A small image classifier, trained from scratch.
Data: trained on procedural textures in two colours, tilted and lit, 195000 training examples, 52.5 epochs.
Rows from block 5 of a small image classifier, named by matrix and row number. Rows with one number belong to one neuron. Each number is 128 + 24 x the weight over its row's rms, rounded and kept within 0 to 255. All counts start at 0.
Before each neuron's rows are labels from the 100 images, of 14848, where the neuron reaches its highest value: "responds to" is what is common among them; "colour at peak" is the nearest of a few named colours to the mean colour under the peak. Only what is clearly more common there than usual is listed. The data: procedural textures in two colours, tilted and lit.
# fc1: MLP up (model.blocks.5.mlp.fc1.weight, 768x384), inputs 231-307
# fc2: MLP down (model.blocks.5.mlp.fc2.weight, 384x768, transposed), outputs 231-307

responds to: purple; pattern colour: purple; grey; ground colour: purple
colour at peak: purple
fc1.531 [162 128 107 111 150 148 128  51  78  94 111 102 112 148 185 118 115  82 135 115 143 165 132 144 170 171 111  94 110 120 138 115 132 114 110 130 111 112 117 125 100 124 132 117 108 111 112 131 151 165  89 159 127 146 123 135 123 111 129 157 122 132 147 127 132 140 128 118 144 125 128 115 134 116 142 173 144]
fc2.531 [ 84 116  84 113 169 156 117 138 116 151 107  88 141  94  97 106 107 156 120 136  92 127  94 132 117 132  60 165  99 154 132 148 134 126 169 123 116 155 159 150 138 119 129 177 123 172 119 117  99 140 127 107 110 139 130 133 117 123 117 149  99 147 143 144 158  89 163 139 160 127 105 152 111 122 113 127 116]

responds to: white; ground colour: white; pink; pattern colour: pink
colour at peak: pink
fc1.89 [155 101  91 163 120  82 155 150 141 116 154 134 126 121 132 106 155 122 102 109 146 119 119 139 115 142 123 107 112 104  85 155  90 102 104 172 120 123 145 162 124 115 123 131 144 135  69 116 135 137  80 129 152 173 167  83  81 132 172 147 115 119 109 150 129 110  89 117 111 110 155 109 174 114 144 132 131]
fc2.89 [139 116 108 130 119 145 152 121 150 153 116 124 106 127 124 116 174 164  95 119 135  74 122 102 125 128 122 137 111 109 140 161 138 131 140 154 202 139 140 177 130 117 132 105 147 157 126 107 138 167 169 121 145 122 155 153 111 100 175 115 129 111 124 164  75 126 118  98 140 104 106  80 148 121 131 104 154]

responds to: brown; pattern colour: brown; purple; ground colour: purple
colour at peak: purple
fc1.652 [145 114 102 105 151  92 124  83 112 113 112 148 150  98 122 126  96  87 142 139 157 141 156 136 151 175 146  90 138 138 114 100 102 142 115 123 122 100 123 147 135 107 159 141 142 146 116 132  84 111 159 134  81 140 123 102  96 106 121 145 158 102 144 125 131 127 112 153 139 133 167 171 124 157 103 148  92]
fc2.652 [121 150 133 135 145  72 111 165 179 130  96 121 110  96 119 123  92 110 117 122 136 158 106 135 149 128  89 146 137 109 151 154 147 104 111 130 134  66 134  87 126 120  78 143 149 143 175 109 171 118 178 114  89 127 120 113 139 124  97 107 170 105 136 136 109 111 148 142 109 124 136 157 157 134 106 127 135]

responds to: yellow; green; ground colour: yellow; pattern colour: green
colour at peak: yellow
fc1.432 [146 127 144 136 160 118 141 137 149 104 134 135 121  98 173 139  97 126 119 119 141 137 117 163 109 200 137 117 168 121 155  97 162  97 137 119 169 123 108 127 148 103 106 123 112 151  97 123 165 191 139 139 116 184 136  72 115 132 135 133  91 114 121 107 154 136 107 114 144 146 126 121 151 154 151 133 140]
fc2.432 [118 132 161  87 126 126 165 145 172  85 117 131 143 154 112  97 122 146 127  80 157 131 158 196 146 150 114 133  75 139 113 127 149 111 138 164 161 143 148 116 127 134 166 153  95 144 137 125 109 119 144 161 133 125 163 131 165 134 123 136 143 118 140 154 128 153 163 112 123 123 116 125 143 112 135  91 111]

responds to: purple; ground colour: purple; pattern colour: green
colour at peak: purple
fc1.595 [159 115  96 166 141  86 112 154 126  98 104 152  85 122 113 126  97 146 161 117 109 126 118 138 117 135  84 140 118 133 142 103 136 125 153  74 137 100  99 106 114 103 146 121 160  98  78 141 116 137 105 147 129 138 153 108 131 141 131 120  83 160  87 166 122 124 168 121 130 120 121 133 159 151 131 120 108]
fc2.595 [144  68 137 110 113 152 114 170 118 155 159 125 141 141 169 143 125 116 130 112 101 111 182 133 121 135 141 121 138 162  89 110 124 128 147 131 109  81 168 183  97 145 125 159 141  79 156 125 116 145 146 132 147 141 113 156 121 116 150 182 144 132 118 140 105  98 106 155 137 144 133 125 168 124 186  98 102]

responds to: orange; pattern colour: orange; ground colour: yellow; ground colour: green
colour at peak: orange
fc1.501 [107 155 146 106 140 182 167 129  92 129 140 184 142 159 116 148 102 139 152 108 168  98 109 135 127 117 129 129 132 137 128  93 181 129 139 101  91 105 112 135 136 113 134 153 124 131 107 152 114  99 137 128 137 124 129 143 122 114 126 133 110 154 104 148 143 115 137 153 143 169 125 113 141 140  84 164  94]
fc2.501 [154 149 141 129 100 118 114 120  94 117 143 155 101 149 187 132 132 126 145  98 124 130 162 120 128 145 153 111 165 119  86 142 124 128 105  99 131 109 121 134  89 144 146  97 151 126 153 127 123 156 114  99 176 140 116 109 133 142 164 136 120 102 120 107 113  93 109 143 115 109 155 119 190 156 123 116 116]

responds to: teal; ground colour: teal; pattern colour: black; pattern colour: brown
colour at peak: green
fc1.75 [141 166 119 111 102  76 141 126  88 113 133 146 123 120 130 104 130 114 188 172  97 107  84 128 123 143 107 162 118 108 113 119 132 127 105 156 120 133 153 144  90 115 115 132 112 131 105 117 128 147 130 117 129 191 120  99 139 108 167 107 152  83 105 118 156 141  98 101 152 158 112 136 170 109 145 162 137]
fc2.75 [150 109 110 137 107 119 168 127 119 169 108 141 143 147 101 153 124 121 193 110 139 102 156  80 113 108 135 112  61 135 116 144 118 106 105  95 140 111 145 124 137  89 145 122 108 104  65 123 112 152  89 149 157  86 130 105 103 116 154 114 117 132 111 140 145 124  89 113 144  86 120 137 111  94 128 135 162]

responds to: orange; pattern colour: orange; brown; ground colour: brown
colour at peak: brown
fc1.751 [118  87 110 132  97 102 132 107 167 101 116  98 110 117 148 119 112 181 133 131 158 109  98 120 154 108 128 136 168 141 132 156 166 100 145 135 129 118 119 121  78 132 114 119 122 128 109 123 180 116 116 134 143 113 128 101 135 146 128 146 106 116 111 121 191  75 107 157 116 121 130  99 132 142  73 142 102]
fc2.751 [102 157 115 111 130 154 115 123 136 110 110 152 102 137 128  59  89 142  93 127 142 120 143 132 147 159 120 127 128 119 145 168 156 105 128 145 148 160 144 137 119 113  84 166 140 155 135  84 188  98 155  99 122 125 120 124 120 116 127 136 112 131 189 142 106 103 136 135 153 127 173 150 139 172 114  93 169]

responds to: green; pattern colour: green; ground colour: blue; pattern colour: grey
colour at peak: blue
fc1.122 [122 134 112 130 110 136 153 141 125 115 150 116  99 124 128 109 150 128 100 122 104 133  80 166 160  91 110 134 108 127 117 124 141 100  72 131 118 125 153 130 123 158 128 125 117 163 113 128 160 112 101 147 139 146 152 102 101 122 164 172 129 123  93 140 168 139 112 107 140 130 131 141 156 117 127 169 183]
fc2.122 [169 103 112 111 125 131 102 114  89 122  88 151 139 110 109 140  73 144 145 138 130 136 116 150 138 115 125 140 133 124 148 147 126 146 139 139 141  89 125 139 150 130 100 113 111 110 147 154 138 124 136 119 127 117 121  82 112 149 119 128 114  93 165 160 131 105 124 111 157 121 120 151 135 157 124 100 181]

responds to: purple; pink; pattern colour: pink; ground colour: purple
colour at peak: purple
fc1.734 [139 113  71 143 147 114 126 162 160 133 143 119 135 103 135 132 138 124 118 105 129 170 155 133 145 116 179 110 145 167 113 135 140 114 115  85 145 143 142 158 126  93 164 122 134 101  53 132 135 117 100 121  94 130 162 101 109 127  98 122 162 111  90 145 169 120 126 142  90  96 137 116 152 125 120 125 129]
fc2.734 [101 124 100  99  99  97 122 150 125 140 113 145 121  93 115  85 144 105 165 112 155  94 145 104 113 158 125 110 113 148 144 117 118 110 144 144 112 103 120 177 118 121 123 165 122  96 121  95 133 180 117 117 117 144  98 115  62 134 127 116 116 144 177 153 165 137 100 118 156  78 143 142 108 148 132 107 112]

responds to: brown; green; pattern colour: green; ground colour: orange
colour at peak: brown
fc1.344 [132 120 100 129 164 155 136 143 149 149 138 114 124 142 157 142 120 129 101 116 113 130 126 132 111 160 159 148 122 125 152 109 103 142 143 100 131 142  98 179 163 109 215 141 107 154 142 148 156 100  64 113 178 155 184 123 170 138 146 157 150 158 129 151 115 148  81 121 141 121 127 129 172 116 146 139 138]
fc2.344 [113 134 153 107 114 105 114 132 133 101 126 136 171 141 139 174 132 103 125 151 126 137  77 140 164 136 142 106 102 127 116  75 102 157 121 151 154 136  79 106 101 139  93 151 108 102 126 125 101 159 137 138 116 111 116  77  89 159 165 134 116 139 108 121 133  81  85 155 126 128 175 141 127 184 163 177 101]

responds to: white; pattern colour: white; teal; blue
colour at peak: cyan
fc1.469 [105 135 134 147 129 139  82 107 109 130 135 120 133 111 112 122 135  85 105 117 146 122 112 178 158 128 161  87 102 138 119 137 130 110 111 118 111 112 162 123 121  93 116 141 126 121 115 138 103 159 127 161 107 148 103  99 119 153 131 109 154 158 157  88 143 143 142 139 148 113 147 116 177 131 101 108  93]
fc2.469 [143 104 130 141  98 156 136 156 129 171 117 101 153 146 144 117 161  95 110 105 108 142 129 137 142 119 156 102 122  87 126 119 158 134 144  78 107 152 134 135  93 128 104 111 132 100 131 123  83 112 150 103 174 122 142  98  73 140 155 120 141 139 123 121 192 127 125 119 143 159 155 157 135 154  97 137 142]

responds to: teal; pattern colour: teal; brown; ground colour: brown
colour at peak: brown
fc1.731 [157  90 118 141 120 104  94  99 156 140 149 114 135 121 141 121 143 121 129  97 161 123 127 146 146 121  75  95 138 135 104 124 124 106 118 115 122 107 119 135 152 137 130 111 123 116  75 156 107 130 137 112 165 118 117  82 110 126 142 170 142  92  79 174 146 148 113  88 125 134 133 168 121 142  63 115  91]
fc2.731 [126 147 145 116 100 152 121 145 129 127 150 104 157 135 119 179 142 147 159 116 123 117 118 134 171 116 149 174 109 173 119 113 149 123 108 114 132 130 119 135 118 157 114 144 129  99 108 132 129 121 137 107 153  97 121 114 138  68  73 142 124 110 130 143  85  99 149 128 122 120 133 138 113  84 130 114 122]

responds to: black; ground colour: black; teal; pattern colour: black
colour at peak: green; black
fc1.357 [136 150 123 104 149 108 112 149 140 118 136 132 117  90 106 125 119 120 122 128 189 111  91 152 142 168 157 110 140 152 152 146 122 133 121 162 109 128 136 112 120 139 166 138 133 149  93 131 149 113 166 139 148 136 146  82 135 105 138 117 139  97 124 147 163 102 110  94 162 101 155 117 192 148 134 124 150]
fc2.357 [ 82 138 141  72 118  77  99 126 165  31 135 118  81 129 134 101 149 157 115 131 141 111 109 142 111 154 131 153 116 172 132  97 130 111 123 161 141 156 116 143 139 125 121 141 157 149 154 125 127 128 131 108  92 113 167 131 134 137 130 147 144 175 124 123 128 111  98  94 144 118 156 110 115 107 171 134  90]

responds to: teal; pattern colour: teal; grey; ground colour: grey
colour at peak: grey
fc1.629 [103 140 132  95  93 106 133  91 141 129 116 141 151 160 127 131 145 125 142 151 145 122 117 115 108 120  57 148  99 146 137 138 111  95 120 131 131 164 154 189  93 165 153 113 148 145 137 116 132 122 118 105 102 120 115  99 145 107 139 117 148 114 136 132 136 143 112 133 155 139 161 155 155 138  96 152 153]
fc2.629 [126 162 121 141 149  99 129 122 123 159 103 155 112 189 115 158 152 159 130 110 134 112 129  51 106 120 124 116 120 148 102 123 133 113 124 109 144 140 115 129 134 108  68 118 158 138  46 127  84 159 104 133 152 123 118 152 132 119 156 131 157 150 101 120  97  89  84 132 163 123 130 110 146 154 138  96 118]

responds to: orange; pattern colour: orange; ground colour: grey
colour at peak: pink
fc1.205 [137  92  68 124 128 113 128 136 147  94 146 100 139 162 135 148 117 132 147 157  89 128 127 128 134 153 121 140 148 110 164 158 105 113 115 108 186 129 125 126  98 139 145 125 151 131 143 117  97 122 133  75 100 156 111 102 170 116 109 122 140 155 145 118 124  95 123 107 132  85 149 129 138 152 121 142 124]
fc2.205 [165 133 153 129  98 131  97 147 104 100 166 138 123 164 162 115 118 149 155  85 147 120 168 129 161 143 202 145 164 119  88 113 140 161 123 119 127  91 139  87 101 101 120 140 105 122 123 123 120 109 139 131 183 124 130 113 142 143 140 113 138  98 102 119 126 139 116 141  74 123 131 144 174 145 135  99 165]

responds to: brown; pattern colour: brown; blue; ground colour: blue
colour at peak: blue
fc1.756 [144 161 105 171 157 161 133 126 146 122 103 134 117 100 141 120 157 127 136  87  95 113 118 128  93 137 126 164 113 136 136 164 147 170 130 169 114 121 142 139 141 130 125 123 147 159 142 120 171 196 123 160 118 152 192 134 122 131 143 134 141 133 171 157 122 144 128 180 120 137  99 149 165 120 115 116 142]
fc2.756 [127 133  94 109  90 185 119 141 125 110 112 121 156 119 130 127 110 138  91 168 150 117 130 124 142 105 104 158  98 163 139 134 110 141 129 105 161 139 151 152 117 130 106 182 127 128 118 101  92 140  93 140 138  73 117  98  92 106 113 135 108 152 134 122 135  86 150 126 147 121 122 141 142 171 157 150 103]

responds to: white; orange; pattern colour: white; ground colour: orange
colour at peak: pink
fc1.718 [157 148  99 136 147 115 134  83 132 126 152  99  95 110 112 116 152 156 146  88 132  96  96 149 171 143  98 129 107 128 136 152 161 110 109 128 160 151  99 116 126 122 105 138 120 151 110 113 133 170 102 132 127 176 144 102 104 144 145 124  79 129 133 108 151 179  94 148  80  96 113 101 162 128  90  93 110]
fc2.718 [103  99  89 123 129 130 129 141 103 142 117 113 153 101 111 152 113 105 133 149 118  91 124 109  91 127 126 122 126 108 180 139 110  66 118  69 129 141 163 147 146 123 160 103 143 112 138 131 117 134 119 144 143 107 139 118  90 119  96 117  75 144 113 130 173 112 101 128 172 122 140 119 128  73 135 122 168]

responds to: orange; pattern colour: orange; green; ground colour: green
colour at peak: green
fc1.25 [ 78 140 118 131 120 139 158 121  71 123 120 127 119 150 118 143 131 165 117 148 173 148 101 135 150 144  85 160 119 139 121 121 154 144 124 117 127 136  96 157 133 115 136  95 126 139 128  85 163 112  74 165 145  93 155 171 148 100  91 119  98 114 102 128 153 137 115 135 122 126 153 131 129 154 112 158 125]
fc2.25 [100 155 122 128 153  87 146 103 140  53 121 129 146 166 192 108 117 136 108 100 136 127 120 111 158 108 148 100 142 120 127 121 124 138  86 122  82 147 111 115 108 135  94 148 201 118 148 114 150 114 152 145 132 132 137 114 168 128 128 115 137 168 125 122 123 101 117  93 126  88 157 149 175  92 114  97 112]

responds to: brown; pattern colour: brown; purple; ground colour: purple
colour at peak: purple
fc1.257 [114 137 134 125 166 136 127 144 114 122 112 170  93 144 148 121 125 122 145 138 137 125 130 134 121 143 110 141 169 132 179 115 143 119 169 109 117 109 185 174 114 129 156 128 110 122  94 103 162 136  80 113 136 132 135 138 171 155 159 138 162 102 124 128 151  98 109  90 148 124 116 147 115 124  86 125  98]
fc2.257 [137 117  88 117 122 136 145 133 132  96 157 107 139 164 139  75 160 131 150 118 122 114  98 124 100 107 148 113 165 109 129 113  98 130 132 127 146 138 152 123 121 117 126 114 131 100 148 128  99 104  99 120 162 128  96 160 105 114  93 142 134 168  99 122 129 156  96 111 130 142 130 128  89 128 129 125 136]

responds to: purple; pattern colour: purple; white; ground colour: white
colour at peak: pink
fc1.27 [ 88 151 136 149 113 165 114 131 152 114 111 123 137 128 133 120 101 132  95 112 125 130 131 150  91 102 152 145 143 179 113  91 142 116 150 140 122 125 160 168 118 181 102  94  97 142  93 125 165 183 167 142 102 162 118  87 159 127 161  89 101 108 174 118 134 116 100  91 189 140 159 134 146 150 131 149  87]
fc2.27 [138 145 156 163 108 145 108 141 114 134 120 148  92 136 141 142  99 122 111  92 118 136 148 105 145  88 175 140 106  92  81 116 176 126 126 116 127  89 131 104  97  93 114 149 105 169  88 107 142  95 131 136 154 130 135 105 187 133 120 122 170 113  99 123  89 137 179 139 105 157 124 147 192 150 127 103 141]

responds to: white; ground colour: white; brown; pattern colour: brown
colour at peak: grey; pink
fc1.293 [145 108 118 147 127 146  67 152 131 114 153 143 109 134 126 140 137 143 149 159  90 136 132 127 124 129  97 128 131 117 127 163 113 156 143 107 135 121 162 139  87 155 152 111 148 120 148 150  91 130 117 147 113 191 137 154 136  69  75 131 155  89 124 148 122  89 109 137 131 128 158 136 169 117 143  94 136]
fc2.293 [134 136 130 134  93  96 116 150 111 128 170 132 169 122  99 161  75  83 111 132  93 141 119 124 149 154  97 156  90 116 152 137 110  92 148 138 121 109 129 100 137 104 161 124 149 128 152 139 169  84 113 103 151  94 132 153 120 102  86 125 101 121 167 120 113 121 163 111 136 143 136 157 112 104 123 157 155]

responds to: black; orange; pattern colour: orange; ground colour: black
colour at peak: brown
fc1.143 [146 140 123 143 171  99 119  88 161 137  92 172 160  91 145 116 135 128  78 134 163 149 102 122 141 110 107 144 107 163 100 176 116  94 112 125  98 101 135 129 135 132 181 111 121 152 125 130 137 133  96 121 140 148 153 132  94 146 130 127 118  77 149 138 108 126  82 138 129 135 110 102 136 119 149 120 120]
fc2.143 [103 137 141 135 115 127 125 164 139 112 102 141 187  90 123 123 151 157 113 148 141  94 131 154 109 100 117 145 118 132 131 105 149  95 143 123 132 118 132 149 105 119  91 168 156  86 154  93 176 156 143 131 134 104 122 125  82 106 119 135 155 108 107 147  86 148 168 129 179 126 169 145 124 137 141 114 147]

responds to: black; pattern colour: black; brown; ground colour: brown
colour at peak: brown
fc1.711 [145 125  99 133 110 123 113 129 133 100 106 153 142 142 139 114 152 119  79 120 177 102 135 142 165 114 144 150 154 148 125  90 159 145  99 128 128 128 130  92  97 137 143 133 112 143 128 124 127 195 148 117  97 124 134 183 146 111 133 112 141 114 137 161 133 120 119 101 102 146 172  96 136 146 134 160 109]
fc2.711 [114 126 149 193 131 128 143 106 112  78 171 149 106 152 185 138 119  94 124 110 175 126  67 118 107 145 153 176 119 135 130 132 129  91 106 108 129  92 113 129 126  93 142 130 165  90 162 125 144 127 113 124 146 105 129 120 104 113 125 152 101 137 148 109 110 142 133  88 114 107  96 129 168  89 106 155 103]

responds to: green; ground colour: green; pattern colour: brown; pattern colour: grey
colour at peak: green
fc1.565 [ 99 128 103 162 118 119 112 127 111 111 149 139 125 159 150 122 132 123 113 151 163 110 101 124 125 154 132 146  97 131 164 162 115 139 144 120 118 129 155 124 143 130 103 141 119 101 137 105 132 168 118 123 158 165 107 131 136 127 149 128  94 121 126 129 136 181 135 142 152 177 158 165 180 135 131 152 177]
fc2.565 [157 113  88 102 106 140 125 112 115 142 132 104 160  71  87 138 117  84 114 188 136 128  91 110 116 132 108 143 126 128 180 145 147 146 146 118 144 104  96 124 175 179 126 105 158 125 170 145 170 128 118 145 110  85 134 104 118 101 129 116 106  95 150 146 116  91 132 112 152 135 108 145 118 145 114 153 184]

responds to: brown; pattern colour: brown; teal; ground colour: teal
colour at peak: green
fc1.71 [146  92 124 184 140 128 119 124 132 146 156 131  85 129  82 138 155  92 126 110 121 136 155 112 172 102  66 140 121 129 141 139 187 136 125  84 117 121 166 101 138 108 154 141 129  74 105 143 129 138 132 131 126 121 122 136  93 142 142 149 131 106  94 132 149 134 113 121 188 141 129 136 112 102 110 160 114]
fc2.71 [140  93 128 139 143 163 153 128  93 130 109 129 140 111 137 135 160 103 138 136 122 175  91 117 195 113 179 118 154 142 104 125 129 172 129 124  88 141 105 123 137 175 137  91 105  96 146 203  87  95 114 124 138 158 130 125 162 196 113 117 108 146 118 121 163 175 117 145 113 164 120 135  89 127  91 159 121]

responds to: yellow; pattern colour: yellow; brown; ground colour: brown
colour at peak: brown
fc1.484 [ 59 102 117 189 136  93 165  66 102  74 113 125 124 131 127 137 140 171 155 119 174 129  94 111 168 127 117 139 151 144 124 114 131 163 139 112 125  96 148 126 107 134 138 109 127 117  87 107 151 104 105 128 172 101 124 122 161 116 125 134 108 129 137 125 140 121 131  97 145 116 157  76 124 127  54 162 104]
fc2.484 [ 97  91 107  98 142 127  95 133 116  98 140 128 119 133 164 153  87 104 140 144 122 129  74 141 141 111  91  94 148 165 142  90 125 148 131 177 133 114 128 110 131 139 100 154 126  96 144 106 121 145 142 131 107 142  85 164  85 122 119 156 137 104 127 136 119 150 125 122  92 108 136 163 120 150 165 140 129]

responds to: yellow; pattern colour: yellow; pattern colour: green
colour at peak: green
fc1.23 [122 130 127 154 161  99 143 151 135 132 130 135 118 106 111 155 114 135  99 128 138  96 111 139 127 144 124 135 176 157 152 144 164 188 127 163 138  90 127 137 129  84 124 106 106 148 144 167 118 180  67  93 137 190 105 106 109 110 122 108 123 123 152 138 143 146 143  96 167 123 125 142 150 177 147  89 118]
fc2.23 [ 97 155 150 124 148  91 143 165 164 150  77 131 138 108 104 151 110 129 122 104 154 153 118 155 137 114 107 158 131 126 107 163  95 123 120 142 135 142 134 129 133 141  93  92 137 135 130 173  99 137 176 155 124 126 116 109 129 124 142 143  97 145 147 128 164 110 127 128 158 152 116 124 170 106  95 122 115]

responds to: orange; pattern colour: orange; yellow; ground colour: yellow
colour at peak: orange
fc1.43 [135 120 129 163 128 106 119 153 139 124 132 117 117 151 137 117 169 111 111 143 117 153 153 120 116 134 140 113 109 123 146 133  88 113  88  74  87 136 162  93 138 118 196 110 148  98 143 145 124 141 121 116 102 146 133 145 102 143 133 129 173 125 143 136  92 140 144 105 119  92 130 131 169 132 153 103 125]
fc2.43 [ 82 133 163 159  91 158 117 135 158  93 104 168 134 116 186  88 108 138 122 121 160 139 139 109 136  83 123 146 143 130 125 109 158  78 101 112 126 118 121 126  85 112  94 133 162  96 129 105 171 113 163 129 130 112 121 125 126 112 130 107 163 119 119 122  94 152 144 141 141 104 210 171 133 134 137 136 147]

responds to: brown; pattern colour: brown; red; ground colour: red
colour at peak: brown; red
fc1.609 [114  91 142 150 122 105  97 165 135 101 110 119 131 130 123 125 115 182 114  90 132  98  86 132  96 121  64 139 160 192 154 157 149 143 126 135 133 158 107 155 177 124 145 125 146 163  97 128 122 145 100 174 146 112 147  97 100 143 167 153 121 156  98 142 122 143 103 136  88 154 136 143 111 140  83 108  96]
fc2.609 [130  86 105 120 137 116 127 112 127 168 144  91 158 103  95  98 113 118 120 181 110 143 129 111 134 126  75 117 110 150 189 127  92 127 153 108 110 125 140 151 196 196 157  99 124 109 158 161 130 126 118 105 124  99 130 152 123 109  97 161 133 100 107 126 122 121 141 132 147 139 115 135  76 122 120 155 145]

responds to: yellow; brown; pattern colour: brown; ground colour: yellow
colour at peak: orange
fc1.302 [129 127  80 132  94 120 108 144 149  98 129 118 113 135 156 131 153 109 108 100 141 120 107 162 181 144  84 137 117 109 115 131 103 132 120 170 115 120 169 122 123 162 173 126 146 117 144 143 158  92 131 118 127 103 142 115 147 107 149 156 107 116 159 150  87 134 129 122 142 123 121 107 133 112 124 146 143]
fc2.302 [128 158 167 115 134 163 142 114 107 114 133 155  80 131 128 112 125 139 105 115 108 138 110 163 101 167 141 140 150 138 121 120 194 145 182 140 149 136  95 130 117  82 105 114 132 162 149 134 121 118  97 116  89 134  94 126 135 124 113  67 109 141 139 138 124 147 112 131  87 151 111 105 145 118 145 124 124]

responds to: white; pattern colour: white; ground colour: pink; pattern colour: black
colour at peak: pink
fc1.759 [108 131 102 148 107 138 110  75 155 119 113 131 113 119 110 127 113  93 147  86 133  96 113 129 200 114 115 123 142 124 109 112 142 116 123 135 112 147 128 123 135 146 151 159 135 112 126 124 144 153  83 108 180 132 150 122 138 108 118 161 128 128 131  94 122 127  72 108 175 161 153  99 157 144  96 148  56]
fc2.759 [167 110 145 121 156 139 197 147 136 157 141 120 145 133 137 139  58 123  96 152 105 119  94  89 122 201  94  86 106 163 111 105 110 128 128 126  88 139 134 112 102 106 112 119 149 168 127  90 149 112 105 140 155 128 140 152 120 126 147 178 135 139 108 157  44 120 125 114 131 122 130 163 184 139 157 132 139]

responds to: yellow; ground colour: yellow; grey; pattern colour: grey
colour at peak: yellow
fc1.514 [120 143 150 158 162 138 125 118  77 113 143 143 121  98 124 111 145 102 139  91 172 158  82 162 135 115 106 160 141 138 162 152 165 140 126 147 116 120 127 124 135 173 112 134 122 140 127 146 168 127  96 168 110 191 138 101 140 143 121 119 143 158 110 145 101 178  90 163 117 172 128 112 139 131 109 111  99]
fc2.514 [155 123 121 167 122 119 134 148 133 156 139 123 131 157 137 130 141  97 151 115 147 162 115  77 110 125 151 156 153 127 126 132 134 119 100 111  84 121 147  96 139  92 104 139 147 150 111 111 138 112 134 141 167 112 137 168 150 146 125 132 141 127 126 129 116 145 127 119 132 127 152 188 139 175 124 106 158]

responds to: green; pattern colour: green; teal; ground colour: teal
colour at peak: green
fc1.406 [132 110  90 115 124  91  98 126 154 122 105 123  89 109  87 116 110 174 138 122 147 135  97 141 123 152 125 134 131 146 121 135 107 135 132 125 129 138 101 165 165 137 141 116 111 151  77 124 142 109 128 120  92 130 150 110 156 142  90 137 118 119 111 142 153 137  96 146 149 129 137 134 140 120 147 111 120]
fc2.406 [125 101 127  98 132 176 169 144 116 123 106 118 111 171  81 107 132 135 123 161 116 169 126  89 133 122 102 124 136 162 169 109 133 119 144 143 158 127 134 143 175 138  91 112 142 127 118  92 172 101 120 146 120 122 104 183 115  79  80 144 125 121 157 138 138 141 145 122 151 134 131 147  97 161 140 143 121]

responds to: teal; pattern colour: teal; pink; ground colour: grey
colour at peak: grey
fc1.596 [160 107 114 115 127 144  88  67 103 138 148 150 150 121 128 144 111 127 136 109 116 127 137 111 116 130 135  80 118 159 135 135 170 118 101 171 152 110  86 131 145 135 178 120 110 169 135 115 115 177 142 111 134 113 124 123 171  94 121 120 144 151 144 149 103 115 114 122 121 117 160 146 109 158 113  99 118]
fc2.596 [105 136 109 143 132 114 122 104 131 128 135 119 110 117 136 103 110 161  86 125  87 153 139 126 130 131 130 144 185 135 144 161 140 106 134 109 133 150 120 126 138  98 115 104 156 150 128 107 165  89 150 126  95 132 147 133 137  98 117 149 130 137 119 137 101 124 160 122 133 158 140 139 153 150 146 136 177]